Weights of a small contrastive image-text model: encoder width 160.
Rows from block 9 of the image encoder, named by matrix and row number. Rows with one number belong to one neuron. Each number is 500 + 25 x the weight over its row's rms, rounded and kept within 0 to 999. All counts start at 0. Numbers have three digits each. After the name is the row's rms in percent of the matrix's.
# gate: MLP gate (encoder.blocks.9.mlp.gate.weight, 640x160), inputs 80-159
# fc1: MLP up (encoder.blocks.9.mlp.fc1.weight, 640x160), inputs 80-159
# fc2: MLP down (encoder.blocks.9.mlp.fc2.weight, 160x640, transposed), outputs 80-159
gate.287 197:542540510478542490500521521461541502501489521497445463496502518511504478488518482526519485487527500495500478512502458529473503547534492437433474525448502520533510481496482530544486497503454484494517482510454454497495514532492493499492519480
fc1.287 240:473466491505458500512481467558460507507514492506558512480504487492496512506486521488483503493479499506494515488501545492514497449461494556555518500545488500480498534501522471462508497499540530523480532470531531499498484480514495478497469511
fc2.287 204:487504501505476443497447509488498526508499535502521497445514481475511499530482492494513528468473528491485499494469487532466481512469472509480506540506517527502500542543495542470490520524495477500505501481510460485540506516500503500459519516
gate.288 042:500507540539501500575545463479469529483491556526518500524499491465459501500550496517475542506454500499500500515527520499443517500500529456471529506539529465500500500497543500565500500529463524489489529523524496500505482502489494500501469505
fc1.288 044:518500541512525472427440500512496475505529502447538539511471497526497493533500482497499534490472500519551538525501500482533499523500505526500558559518521539500480457500501486501500500500524438450497501477502493542504496509531500555497475502
fc2.288 039:464538536518523504497485493449472544454517500495494500493499501452486483499543496495529501504493501505526502506496553457500482500503552511467497473506501500526503444497477513538498490530496501502552538479472497512522509502505486504540452499
gate.289 166:502528534468545521500510498475513480487476513462439501520503514484495482475516488495511487506516531514525484508498485522501486520523511463469481511426490540516496469502507529557484533477481476488505513532464479500502536540507498501506503512
fc1.289 166:490462463514475483522511486513473520532538500521554521475498491505497498516488516494462514482458461488471522495504507493502522471467505559548528491561507467490503527501500465448510492509526518524484501461544525470502466463508509485489489500
fc2.289 164:478507504490450478530443481516486523502508541520512515465511489505503518511481505502526543487480534504476505492438517536505499497486488507504492534501518513486519526524486490478520517516504470496531511495511478529549490499528511500455499528
gate.290 121:522478504519516533503496496546482492524553425500476518496514487485533507501469479528455516513529539488472508514509494510509562501499506530523460491525493469495499538517471486473485498500461524519440480495537509465503455498511518496527505475
fc1.290 123:476494497487458470518500508466550493494456532496528491507498512536465491514508524489535510482461439491519489489520475493477445501531484478485551500456505498506476496482515535507537509496519502440525509481480499529517538484467488530488500514
fc2.290 161:529507494525500519518493524487483502486494482500504508451472534463518485548535468556495546530499521480492532518441509518476517552481502491491470501537480492451506507540492457479571465534511498519479484521500481526519477495513498502513526506
gate.291 048:519492500499513500518500515494500510549540518525516500515474466507500482468499474518494467488464521503505500500500500505509468494517522531494500479479500526500500500500459519502498499491513493487502511494539510458497531462543528479500500521
fc1.291 044:518489492500513454499448491555469534491486496488523491500500521521500526485501534453535516521522502509457520528500527492505500485540478517527488549535500487494474503454500498500522500520559501512535500475497533533500522497477494509461455500
fc2.291 043:455471535500476433496500492496489476505557498500500500500551512436551544488490518500455509455479494500480488504459514500472522510473500562500500466499538500535508534468479500518500506500509493500519496483493500500451500466455500454500534528
gate.292 047:435500451483480500517531523500527500552508500495517476496500526553481493500511508501500568492481500503500500492500471472496491490500500490500500503500503501513497466520459500448541510508508461500535501500525464487542507463500500490514505499
fc1.292 041:516455500500538508500472529507500558530472500500500488500468458559522521527508516547497500497500544500500500500500500539470506481500504500478471520500478500500490489500502467500521499533539495544500509472525457475563468469543500500522499554
fc2.292 037:562487496500460500500526522495454470460440485463476457500500500483500515455509491512500500521500498500500500500500523455540509486523500510500465500523500500517500503462467516502500476535532518528546500500500559500501503500500524568522461462
gate.293 069:501556500479523491554484506500469550508491513520501528501508465533499463505534460533516531491466522505500478473495443555458500500503508469500476495475462523512480465540512485498518500492551490501494499487495479500558523515524488475446533495
fc1.293 049:472500467546476533500564497502500448472504502547500489545540526508449507500511500516510475486475500517510494479531518521539500506476500494465494481500478500470516500511522500518500523496515442510543508499416520509472516505502453519546498435
fc2.293 048:507523500545480500500469529502519494536531500549473500498465501446500489503482460547500516473505505398464502499502480500500501497509489501465502483485521496509490499513531505500467535464470521500551498482458508525516478496479495539563500500
gate.294 199:492456555464465498484458483542464517503533468502513528487497481499533519499462513510452512523507473487458518504453521513517519482485487538540485518528506501498504536501472484450492499511522515519453497484552513516506454491526524518511476540
fc1.294 249:516508473533559535503527530491487488507504473476473495497477524478505508490520461537464529529512530494495512533482482513478548517527508488483453482507461499485496505519492469486519485508467492529475453516502481499479499509550514502539549470
fc2.294 177:484476518443453500509473453527520510498471521534504527536508481528482507501476544480522453478496464527513498456509520484525501450520502503523521509454509516520509494474513487526504509476541520493547510467505540505518539496497501487479446546
gate.295 044:457540500500505500582500500502498478481495560506515500500500500511448485509486495500516538511435498525510495538455497542499479534479501496500495500500506516501492500558500517500500510490506440500537503500505500500528521493505500496527500529
fc1.295 060:528500505481500525509553548500529484500451500474456458523423522448500465454567465500493503541516485458552503528467481534500523522492532490514453533500478521500478493457521500492536498478487478486485493500503509503489468500511493514520499503
fc2.295 039:515500503500496464500494501490489470500501516500545428500500500543486500503500482423488456514506485528504489500525507459530521500545497531506500500500452499482496447495500500453489503499504506536479500467562540500553471500492500469482446526
gate.296 077:480553480500472514528514511493506485540447519512513482500500500500457452511542470501486518439500487513500495495499456522493500500520536479488500507511500507504489448538506500500528500496512477501548523457500520489483512505496527505500526500
fc1.296 053:481500500528500487489471465525479532487573511544513490470536442515520507500494524506513459510492500547492522513539489465500490483500482502530503468488524519467511502524500504494477529528538569511513500482486462518524531461477512464466500493
fc2.296 047:500538486517509496500478486470459476513500505500485500500492442501504500508537500500498495501493454500487500535460497494500500521500482563518483431531500511460472512502544462505500500487529500588554520487500487500479500493500523473500470490
gate.297 044:500500500500499475501475500475500504507482577500501492470435500511499499508470510443511533500494500500486552500467517462495500547500537501485466467500500501516499500500484516528521500476476503479531500461528500499499548480476500500500508508
fc1.297 040:500500523500446496498520463508462449475509489485484500501538500497469483500498505500502504500501529454500500483500483509502499464482516518559587500467506500500429500477500500501503500500500500499517469493523495501500500502537523500458458462
fc2.297 042:500518476500464541558478500500524488522461500510544446568500521463507523466482540494504496459517502500487445473533532501499474481475453517534469501500478556525500500503498520500520463500514472500500500500500560501505500500500518500496452514
gate.298 056:500501500494459487512540500428500482491475503486505497500473496536485495522570479507519521500499508540500478502500500500501492461500531493519500484532517526505542459522503493512517504496488474486578547428521476526500504453514500501500521476
fc1.298 053:513522537444511517500523500479500500514523482476521498500493500440535482491459500500478463520471497447495477499528500517500499557500511496460500500500482502500500499500500554500479512500477483463481474571495485500498467500500500488517488504
fc2.298 055:578500524500500496500509531500496474477504483515503452531529524500494500500500531489500500474500494481500508541498549441534501499452498432500487513484479517500524495500512523520500500456518488478553496500500500486497500500500499500500500500
gate.299 196:553491494533506562442496518489500474477481490448494489461493551501506503499505468534524521566534514466533513532492484501511501516512494474491491503485486483502515508509506506497472535525499500465487431511460436500467497542497478515529538483
fc1.299 193:486508523464499474511497494503500525513498507536485496527543471504482454494482553484497467461460497523506467496532516520497463503490524493489516504503536559518487479494492505518476500443509480494530525490497512477510548504491490481454492507
fc2.299 202:529474488500468518506475505505485510500503462479496477501451518492502486518498508513475532545506513470522522510482502497500513525505501505534501520511496462478496500483500498475505493541517522490448480499505500492509498505516508562521519512
gate.300 041:500500494455501500517500471450493500541502513500504500445519500517459457500510481500531484516437469466450469500500516500500491502500500480474490500500436500525500500538494465470500502500526533490498533504478500500500529518537476537490500487
fc1.300 046:454483500506492555504500512495498500494477514524503500470500500500516496500500430545492501500454500478496500486483514507479500513500517489502533500500438502500497500572500449516536540500493527500486500547466501480533502495536501500500500487
fc2.300 039:516514478471555521500485545489522502499505500500499532531500543484517500529498501500500530570479470500528500471500442501499501500503509501487493472500500502468552516495500499508500451533500540515499499500499500532485500502458501577500530460
gate.301 056:503500508488530494500502501500473500500500500485483473493513499463483413551490520458547500500460545511517499546496450456444426477459484465499503500500501530508517509479502503508519535500504479473501527487490512522530538527464482487489490491
fc1.301 057:444457476514533480427466500528483500502499500499516523463500518465498438502500464452533535500484503504542499532478489511462500529448501528482500512468518534490509495500500493478537500469564483485525463492484492504491502549488490500503538500
fc2.301 049:502477498503504500467435500509511551500514473510495508511520503497521500500459500500500500509487506496462500470500500452500528497502500500500455500481527450505508500500500495471519534549467516500500451473489500528484478501499550561500518481
gate.302 083:503542472518440525500557514500486513519500530500522434497487532483478464495502455459500500464499485500514468500509500522482521520549500505493546500506498522540474489497502524500524485516449511476523484528483511487488500485509559465500472512
fc1.302 072:500492537473540500500449499500471482496407498525501520500503481498508500479500532512519458500510532541462517500492486499504500497461487470501465511491492540487563492475495462500477482465525469500522500486500464504504498536480444514481500517
fc2.302 075:565503495513500485522456501479511535446472483488500498476487542429512518500500559490508500477512485464489500469500510516472500570513496504537551527526500505529526517497495494500495500499500502486481447526500520518495485459469475500493461529
gate.303 042:499520494510532481561546512496493480503536536449528477500488499509463487500510497541450466542491501494504494511499516486491509551459509474499494489492496519500475493489474481500500500497470481509517493487488500521518565478551496522513510494
fc1.303 037:500516530541507501515555500474496471523500496499500536461501500491508478500545416549518500501493532500496500512500498488523543504523486480497489500477517511556457544550478484500536496454432497501504505501465522475502493534501533528500472522
fc2.303 035:480452502494498500493519493512485476460504520480522464475493476497453500552491519467500598489503522516458493522480543497503470492498468503501500500532500458487475436505525550496504499574510494495553514501515508500507462492507519497500523511
gate.304 078:447498499457510480529479480525477519561524538503524516487500512518504499531500500470513548503445500482481500508510500500474480480511509506525540500460515500515476519531490529467511528528517473500512526500525500511518543463499499500462518537
fc1.304 075:484461542500507479500452481538483496500524500484470574517527476520482473500461518502520500493490533521479497440506482500510492502505503499518507482500493495477497538500496458487477500489574567504509522474540479500503518487493500493483480500
fc2.304 051:563501483537475500500505536500471508500475507538473464481500500457460500506512499500500500528479527500504500500505500500486476490432564478465487487573493500451501466512557446526500500449519521500530478501470503485503507466493512500466542500
gate.305 042:500515500442484444500514507482500500502482545481501510500460500500500454515564500512511564469489542543529500552459500500465513485461494483500507536500505503517500452500520515500518500484500497524513535500501500525487500490555500500461471466
fc1.305 036:502500500502515500494499498438500509522500500501512502547495515499507482498481485509504494533545460497475535467500442540483474466475497438505511505560477502500506500497500476500501528480492511445503500525478507465457529504447493500497498521
fc2.305 037:508500521472521498507498472506434497453500488500502513472462500562539472474472498471522516499498545513499545500478479494499500458513500521500503496538467486500519498534500522499501443453501473500501503460549441547467500430525501500498494469
gate.306 051:485509500515477488552514501496498459527484500500510505517491484508489468500500458525463476513498490501500498545499513502518500487531500489445478537495518532474500520542516470502504469449500496501486549479537502527478494498500500454499491500
fc1.306 062:477451487500535497501477493521477524514524512545534520473531449524500500541477545481511550482474556519502483487473514500478498486531461506507497468438518488504500497520500474488500520562501561510500524490500485500557529483500500479500500490
fc2.306 064:501500477510432500500458459499442500500540514519500538500500511530525532534500527498473487480500516465493472477524451490476537503500500516509541500500520523540500555532500452464500519500539524568483544499522511500507500479500546489451463514
gate.307 039:500488500444500490493500500475500500530500496500472500516500427500500477500534480465470500510445512542500500552508500514496520504451470511476458537558500549454514488547544491458541521498500491500500500534469451476500500500499500496500476522
fc1.307 031:490500500520442500500523500473563521526500531518500540517518464488497470508528468488500500500515455517500500499500500500500531522549500500438538458500438508520522467500447536500500500536500500500444463558500465525500500486469521500500456500
fc2.307 036:488500505460455471511461501489500485456501500509480454500449500500450500484500468530541500546500479516500474500500523481531535542520498500468500558490523462544509515496500499500500525546501495500538500500467501501500534499460494514503501452
gate.308 271:518477507494470504470480459549520503479493488528505500505513504503539546491483525482501500504545467468477513471508532488536506450498450525547499510497541468497534539478483481486485473504530545504496477501496496517481452509490478502495476517
fc1.308 234:466497468499514501574526516496470505564512493500515511491476497497463479519511485514475550495451503517475508508487479495442513513491516518487486453516454495463468496547506492475556504514494481530490529476523512489532522439510534487517527486
fc2.308 203:531500494494450518531425461508462498465472501544497496505472508492478502493467566470523470507471467498495478431494548485499504508500505515520514475504486503509503484494509475508490485481553534496556493511503525483519502498511501519459447530
gate.309 046:487547494515477484518516500500500500500484513481577502500524498509509518504522471500527503515472517515500475548500540489539490500500542500497555524508501500506469466575500538508500500500458494551522518538488500483504500527500500500537500500
fc1.309 052:538500503467500459477511551500533500499467508532444519522529531499507523500486502490495500476497516568500499485527478500500495541500500443497500498494531570516551507455500505500457476496472500512544500470523540496501500510500442498498537531
fc2.309 058:482497500437474524500554452489500510500500500494500477492441497554494494501482478460500461470538488503496500541469540500529500519507503508536525498500496479481427484480516547496500507470500462484503514500528500500500486500500563496512491500
gate.310 119:542498510488510455481485517486538527472483499470506481492487497545503501527509511480551502513522505511500534506502472477464487503482464507507511538484520456458565512474481547524523486548550500491512482506478481524482520475441473516514499496
fc1.310 129:491536489489497546499506482500467467519509506518505520524512499450486503472495490517468496482494502517493483500487521521525526497526539471488495452493466546548464479509517481491464492441465496507526529482507528478509488505527529479499473493
fc2.310 126:570470540487458498513484493501465533516489497491477524503483494481500478513461515522500485527493454500494491463502501502521497514528507516557498498518490497522519488463503469492485523493557536495516458517482509491499500513513548548494434519
gate.311 104:480491463531521511517510501512479480500515494485486520522473501484485493510503495498471542530456528466501514527511507572490504502490503520500525480543496480518486493553477473468545520510480476533488492486502518492482482503511536529521546501
fc1.311 143:511515574452499488461510486509541527474498484509459508499503504475506529486494514466485499499539496515500503471463524477501506496540498489508455486465461501501552500439498501520443485509500497527500498515500539525519480483521506527497460514
fc2.311 111:479459490492459551555467515509489513501519504536501556523514496515535512492489514549468517487520471438496490467478468521484535487507504502506487497498514510525494503503486460457482490484494500512476498458545511509432487506564532525491511535
gate.312 092:506485470514485493488420524531523468451486500502483477493506503503490509512469522500453467491520474504495500502499555506554534506493488513505478533510544527540491514466453502495476496502491526483498460473501498510469478480496476516526510488
fc1.312 095:488521495469542478510492494475499580506509543495482512493487500498489493538511502487517515462506511519485514547424419498434487517496484501479490494476494489471517449503479484496509480510498460503539498497500502494481502462508507483500524509
fc2.312 121:518503461540500500522444488499481491471470487532495500508448499502475501458493545483516476513496462500493456416513535444496500501541499555518526456505505500501501473495492475492480498499557500504521508503494557492528529460465518509474478495
gate.313 044:482480519500500533500477500442500500534500500489471483542500497500463492483500467496511500481500516525505477497460438531476485500544500500500520478474513500526500500500500530500482524464471428500544544486508455505509500540504500500523484494
fc1.313 043:560535496500502506558500513502500518498502503493521500459451514525527501540500569496500500457499500539500518433501557507536533524500492525525438513513525459500501508511531500528500451500500500499554526481500543518476499500500499459496498513
fc2.313 042:518567461500501567509494482500500484485503500500517469485500500474500515507500500500480519456441500484479500500500515498490532499452564491492463442500467484500544500533500500559527500469476521500549498532504531496525474464500470487522500497
gate.314 053:509503500470556456490499529478499425518543479437519504482500484534491472501500439500515546530478557542519501516475472528494531545506506499481490470466500491500488500513500539533490510547524477500514502493500497517507570538521527500500523519
fc1.314 049:468479454493510497501499529500499499537526500458502565470492469513480536478502491527488500558516544510499492527488500525499507500507554543543515522494491494500498500481513539492526523559500500500504500521500482540534500498507500500506546485
fc2.314 074:500522526452518478510500523475547500517526572500476473493500499516493514486549485482514501486500500492489470548455487530512494501501492451498516499471515579544517492500508517498500499453467492485543500462498489511502487501512500463509519513
gate.315 076:499457505483480481561481488537505510540525543517554494486518494533514515496484512483563508462497502503473510463491492499482488453496460527517481507524543483475500492481518474477492455514541505512488496490523501509497523523509493463482468503
fc1.315 076:520506507524544501469555515445505488496483532460426498504484515458495504474516491523481476506503496507561484512507501526514500523502537477437507498508502522535499470480530526540485512496474487472509520543449518481497503530504497509526498514
fc2.315 086:464493502491411496550451483510472470507491510577513509494513487511481500490497547500480480482485513500487489477509515502494492492498482500499526481490504514516496463520512503487500510457534501503534517501525530487525533457557522466488473543
gate.316 032:485500455486439500500504554500500495522500525500500500500459483485507500528500500500499488500500489464491520495523500500510545468552500500500482509519500500500536500507542500499500500500500452554500480500478454500503549500519500500500442547
fc1.316 033:502456493488454508497465500508500500497501528469551528500440481462537516478532500433500531532553465447457508500567500500500501500522498476512533490500544497500452534500500520500526500531500541502513535555500469464525537501500500500502550500
fc2.316 035:500521526500507480480499500531474500536484544502547500500499468501542500500500505448509492528524531542500515515490500485500465500520500500511548516500500500544480484500477477503462500539500500536538475536500500458457443500450500542500486500
gate.317 084:498537494491508479528541501476497469483453507505482514506482511499468503472527471537533500507496499507484464550516478488489541506519550432465518503454471493503484461493504506514493537510504497497505503503461493456494519496470506491471502451
fc1.317 073:498508546503515484481486460506518559548512559495509501524535475510480485503511495516480453470509486511492459506480520540538545546486505456497445476520491546522498503490516499535475462476466519506513480482501502498505495490523507479491473511
fc2.317 102:549503523500517482493489505478494541506500440451495499482499491504497498505501491505509480533506536509561495499530523502512521530478520540504504530499486429504504527486504490468507513552556517494499501503510498493498546527486515500502511469
gate.318 047:500490506468544489494486492531493500500533500500537500482494500510500500500482500500500531464436522532500500471433478498459497500500470514477510488500507511471500505496500493467500472500546475503575502425500500526532490460496453465475500533
fc1.318 039:500452483520513495434505506450498466486545498425472581500541545438503460449499504512505500500508480496515487490505473500531486532497493500490500536500517497478487505521505442500500500468577498524502480500539502500500523508500493540495509518
fc2.318 039:528500500474500476500472484500464501545438462501500508502522500476500486466480495500530500465500446500482510500500490519500481500470500500502524500542504500471523558576485518501500520500500522525487528476488497474500450500537532467466454461
gate.319 156:547497500513511521449474534495502488470499487450492516447500518519524499473489458520514506545533508480500504521492477489539526534479481460486484530480480500484509517490508500505473500554480498486479460504496443525502498536514487499496514497
fc1.319 149:536466493513491494482464500523498505510524479481498538493481512532522509473487456542483546550511510479485533508494501483529532508471483505528488513502486446463513539487501472487509473553502536504466482509519476517511496506506487518520500501
fc2.319 177:463512503479517484484532499496516488503501542506511508500551470535478515503509509452522494458498503505501490537505486523514462473474496470473525518461519537529496494489516526525479509433488482482527519483503474482503483518490494475488492502
gate.320 078:532553540465485513557493487470501507500460555493500506495484458469495504512505469503500500524494523511540500553464481499497500517500552435457489499491449500500511451501523524521492505524531493500540534501498527522511500473520507477500501500
fc1.320 061:493477500522520456463511483503500515500511463538501500519528513548500511490515492503526500475496500500469548487520483534500500500444448520500480519548502498482507529534487500436500497507498508527465514446484481484455471507476514500525510448
fc2.320 068:530524510498500512474525520435500529482491527522486460508515500512464492500493486449505493499482500522542494500456457500501492500519504478458520468488530517501507487500501549532496558434507475482543503465487493469500538509479514521500500525
gate.321 072:507526520500500532532517478491480495489483500449523497500499506518468455500500456486500462519453500539507480507500483524501522500495507491529508494509473476494490485500542487517508500486534497479510537500532528500540500522534531500500488496
fc1.321 061:511481469537500485500500527500570521500500530495447520500549521467560474511488500500501477500538447500500533500500478508500487501517500475485471502500516566511518500500490529486448477444481471500500490478500455513500500484488490524506500525
fc2.321 063:517516538482490500519501430466497529465485512463480531500510500528490500500488554450518500502513500500500469487517519500499490517474500507500513500500500506489500475492519500517496528490505428459530452505484500504518500508477502497492480496
gate.322 191:500529499502536520510521549454521454497482495454476473508491516502476472495544465531546494511500508508544495530511460500476500538509526466455502514463469504500486477491501504519514514528486452486523495513464478498496539520476475513504544451
fc1.322 170:453461481502484492528495496512456508525559488522531513477500488511496515512477530449484512490484508497486525498518507492489484468478521560560534475522516483487482514532488511433533537502511496507483522473541531496501475447499551495492498525
fc2.322 164:451494482491500470492478478483494494509508550552547506464531458488488485508505515490483537456454489492490495479502507500484461482493506508471509505476533537520481514513498524483497530493485461476521551464519497500533528473476522488476505506
gate.323 114:534501500512495490492508501482503495537549501524505491475516517509511513477485484508483478473498506484452465472511523517494541520472504491469504490494538551524462516501495531492440500505426516509474445511499457422501501543532522477476499486
fc1.323 107:465518500515513504499523483492514533427460541508464506542485507480460514504507532482541515512513497519532497509472503486494464501515508487513519513492516454474530460480492505570504505487546496517531538504487518533496491503470482517516509507
fc2.323 106:543468499521522473543458539494486528488480475518511502483487508468503489513557503539490498540476523504516513481487477507466520525514522525507499475524500503479535484501469486484546474519513493533513500498497522527507524453525449494500511508
gate.324 082:519488498533505532484470507496511470469500529468485489492512507501507521499495520541502484505498498492504472497541519525599486518497464494493507514511512494545496547480518495476481474505518492461497499476459463503470498528485466501498518472
fc1.324 086:473505497453504479541534514515489533558546496528500537516481484480482461466519480455499497519461509505470531511463495483409477499514491540518466455494493493494499494509483505505524520507484492505494537516508519493538520468491533506504501502
fc2.324 116:543493483500468534535427495500488490478464506574514482486448509480500489489500578493509498499487470485501473427513522439485486492531511506494504448511485511499501466502508500495478498484510491471517474492482513494553520481488511530487458509
gate.325 124:507491508504471471497500476514503519517499498528515509497583451526507513501464518495496489473503518540449455447546513500512500488472494513502537488505496510517500507479542529518478500489535523501525519494501507436541501504445476447453481499
fc1.325 118:535515518512479518472518505498541511478490502515468494531557502488524514459499500492464466458531478512477480446542515528537524507477502468491507520490492529521509513474555513565455455446494516480488477498474519457497483563487473475509477484
fc2.325 128:465480516485500527537499501521483494564516487473500501473488498557501497518516485470453498493485528508506484545502435501493494504541510493540525452512481514494449512553525514487522503515521469522482542472545523511489494469511525494476518471
gate.326 062:443524495457498510587572513472466530508471553531564493515480491516466458518534500466523510451451495555493501521496498500509472473501534502504506511504485500476495479493506525549506466492486453495549501445484559467496519493501500499500492500
fc1.326 051:500471493511490500508500494500534500482482564511550479485427488529452475500545502484500504491500457542533503526504485517500481490534520510507500500500513500505477452500508503517533500496537489514500495489500539494485558481500500521500500521
fc2.326 051:439501486527509480565518513500449563528499500558505506488512532581503489494501551453494503509500456528458459500537484500489500518482500518500517467512530518481489500500536500513500497483493506511561495479480559485546507500499530473459493492
gate.327 042:485503489500469506527500503466480520491453495530465482497521500508460500500522492531525528500481550522465507526559508492491511549511512505503488521527498508487490463547503500542469528503487496512516565498543481482539512544486504500509518486
fc1.327 050:523560527527443550500517513486500453451471519485479481500521521447532507506507483460500500500498484461500500522500548510555505504455514500484489484537489501527514500492510497522500480497521484480505467513500500530507489546500508500487514483
fc2.327 050:514507500494497504476538462525533500520526463509522500535500496472518497435479487459498474463485477507498482524488519410486514488483478500475493494440494539486456514500500512528477502488509508507508477517500478499515489523528527486469481532
gate.328 046:493535500489513453502500501423500485500489500489506531475494520528487491500502529495517494500492500520488500575500485536496500522500529500445486500500473564500500500489502467493517468503500490505509500442548522494500533472500455486500500500
fc1.328 045:500468500500500500548465479500500500540500455500501545584500474487500465497501536458471500510500500456532500480500497464471500500500532550565541506496500500455533500500500500500500494500520552500465461497468500509500549505455500500500500500
fc2.328 045:491526520505425500500496474471492500500448458515526480506544500456555483480508500448500500442557498523476497500519500500500500455539480498499515492497500496529523469500468500459521544516456461500497500489561531500524444462488488500469500496
gate.329 172:502471498494499487520465512512494521516512485485504520501444495502516496518496503532444525526506546489488530536466484498460525521530509506528490522519490506476513515513448483470562496552508499500452503495545530523501495475515510529536506542
fc1.329 145:569521480522541498489498501489512518497478497473467521502499526510522525501511467546519503511528543490479506492474481472496536532494445463524457536501456496465558514470500498511464457529493523500488484510491457515477503509489480514505505495
fc2.329 146:499507509499481489495478471475539467471455535551502477498528491510497514500504543464551510488499493483500495498506517480480440457479478483472533512490533507500530481482505518484479504458490485465518501496490476515513514499453445509485490486
gate.330 040:487468501526508498501500500502484500502502500503573444491489505582508515500525523498478496500544515498473498461467507497470500468456484533552506471493562496439539501495471544500498499430500503470500451499479523498504490485474458471480520491
fc1.330 039:518499468472512499520486499502543492525520490495531500470490498491469491519500509499499512477497490498500554503499505499462454439488497500553506501524501518485553500509499500530492511500504500456549474455502458558535473480458547500524499503
fc2.330 037:567500477467470491499495520491514505500457489491500499476459527520470500504494438489484470526501471530545500530502468493515500501500519505489507562500516527547563453494517523490497499501514496444500505544499500461500521525485482520485488484
gate.331 049:492550500502498500543531500484448500508445523500491500547507525497497491464508500479488458491482502500500460536486495480497470503501563480494540490500440508500483497500506500500487540436519498474514464523501500497520566490537494500477500463
fc1.331 040:494500500478496516500474500484541503531510549471500500488435486556524502486495500460500516452502500513531500466500532470500471500502507512517502500500501499494535498500505500500526500500500545501433486456500500466545479554500538556466493443
fc2.331 044:526500491526490482508464558438468453522500500500500486538538500500509500552558500500549560502500500534498500500453501493500522497538492485484500504515544532450523513514467500500500539475434478497500476457519478527507521500469525515477499489
gate.332 271:535497516498502538474503531488499538491489487463487528474462527496518515482498429534513531540547486471487534524446498491521527535514482477492470502497458477485520515472511487485491479517500510513483453504497480493496474517530504525526502497
fc1.332 295:472515484499509474516500466517514481507507516533507488528541462515476486519513564451502481453459507533500465472545501507485465472483517515504541489492536537523474476522498519519506514477499485486521542490504529501504519475476490477472489502
fc2.332 245:511499499505460521509475507504467510509489463509505497510446520491504501525527490534494541541509516479507547499464526489500504502504494514521498511526465470452529491488487487470549466538522508530491506506508504520500485491523506530540512500
gate.333 228:534525540468529483494492515472513494495516533513450474506517501504507484476498520513515470480520506506492467485496468536491488527529501448446486523446529546550494487477484551532476505493463493476533474511464466484518512520484494489500501499
fc1.333 240:556507514486565494471497531459528503489513503484437500506490531503536498487503491507523493535528511479500504505488481506494497536527489444436475511445520513518526489476472536506468501506462480478501454516462460514499510542490505511508523497
fc2.333 222:510493478514522541511556499500503470491485474504486482532497500520483500479509535480476467509523454515506493510563498446524498488552521489540496484495487492496481467456505496521502497479508526508493505506493567486466509480475499504526484464
gate.334 055:500504500490502488532554529485502536477500500500554468459470475524500515500506447516468510432493505500500502505500474539500533516500538488494500441500442538509468467480500514498494500531500485500493463500517528570547480477505485422505500500
fc1.334 046:500495510500498502586514472537506500500459494500574485450501500500450549500500500517500533500500495481482555472489493529498467506451528500500525455494455506538500498555500484457504500552464498486500511531503562513528499515500500500483500504
fc2.334 047:500500466492466500509511461494536454507500516436500499540471516575500500500432498500541500500523491500538519500517500500500441500553500500503512469500500526516477526500518499523500516500517523460500500506538525500516510483532500500500500517
gate.335 065:496508469509490511527505514457459523520543487527522498500500472477493428515520482503485496484472548521519496526515484480439487527496566512470492500547507500470467479547495516488510527517480504502482522505513500464527520461510508516500516455
fc1.335 055:480505509483456500499561500471496489499526508501491512541510447522485485474536470493500488461473502500500472511538527504535483469495496486537531515530499502549479498460505544539510492453514464486536500500459496476536460546468473449509461500
fc2.335 060:498446501459524499457488525494519499466499516495481480500540495488464490536511469494483483522508500502528505551514478482501486546500510500475500500451514503529512497456513527511510510533500480472475519535504474513456557496483500563519507504
gate.336 067:480502501511521500489514508493470495500489516459472500529490500505479438514503457500500498491500533506531479499500467592517477525519548486468500535500507575508490515557501502499500537496489495480499502496495500468490525575511527506501500510
fc1.336 059:527539500500500492520527501495547500491525531516520500494500528500484486456507504459496499535462485499482522514504513493500522500543500498511471465465537504500520447474488540537475492508454492514559481487491518522522486435518500500504507500
fc2.336 065:456522531488466453494471524532500500482576541530483500500519500498494517530529514462522500495504559563453489496499523517494512496500503500500462521500531500511486571474500477461507505540500500500474517504500539505500499502468471473478498497
gate.337 072:478509505496486461543566554481503523500447521480483468508513500475466491515520453482532500504500473500522517549490485534484489500525529468491500499500487500515499500499550525535534485500493489512530500478500549503494494496447495511529487508
fc1.337 050:500487542500531562478469481473515542500497500500501500519498497512524498500500500499492490522535516482526465473545500460551538567479521486471447506496427500462545457479509500573450477466501500495474522500523503508500517533523500500529522474
fc2.337 067:495501527485500545500500472452500479500469496500500513499470500500451463500500529470522479443487455489502515500518532477505459500512500500520508526500511499500500485472518534504500500492544484455500465557500538492495499547500506507501454500
gate.338 039:498493500525531537499499529500500483513474505491555521500500500503506506452498493503478501469455500503456443495548500500500492529524501508467505458508506483500485466473500500500500495484500486473501500500486541500500500483533500529477516500
fc1.338 037:500508473507476495480477500497480509523459500472480500500489500465478498488540500491448545498499461495469427499500500534481500493515500500500559501500483496500490489492529539500474466500500530501506522517566500500477500476527500481508512551
fc2.338 033:494455481509510501490504469545527528498503517503498493501501477449500500500501449435485461501501496440497487503464491522539433499502500500501446499510501499506494500499478497454471499460499501452465455497498487479525499500529495503499512485
gate.339 242:519571511501524546491530490490513488477452496492468515541510518485526503463496467517533464485539483491499460492493500545514525506535495434486475477449429528523511493502534480547473502470489495515528499517450489471493476540525515518498507497
fc1.339 296:525551504505533543482537493499525488473457486469457520542487541459524512467491475523512485517545491481483470500496498526506537502540488442490475485446438502515509490489518492534479499480482498512509489533460484496488485529535521527506502502
fc2.339 228:517508504507543521500545540463538472508489506454455509513468532494489496483533466519489462548518478504516489517509451484508523520563510477499494477488465499494498449494514504535529493500502508506496488520485525497466532493508513500549509489
gate.340 046:504500500510497511500500500517490499507509520516560500492508457513493528505500489486495483475482483515486489506500541510503537482497524467508515500490500598553500528500544549500500500500496482500500465509469500481507500441500503446497532523
fc1.340 051:506465495503500505453500533500531500481478487500514466517463501512494491540491498500500589560541500515500511501474500489452500500500478500523443511533493454502563481515500524519500497496500500506468497511504478500500483501500454551510487512
fc2.340 050:444500514477495477507478499499492531493561500505538511493539451500508466500526489500500548473500522557500500480495514499494466481492525506498500493503530520500500478473504502449550500496500497532502543498469511502499511457465491492500507500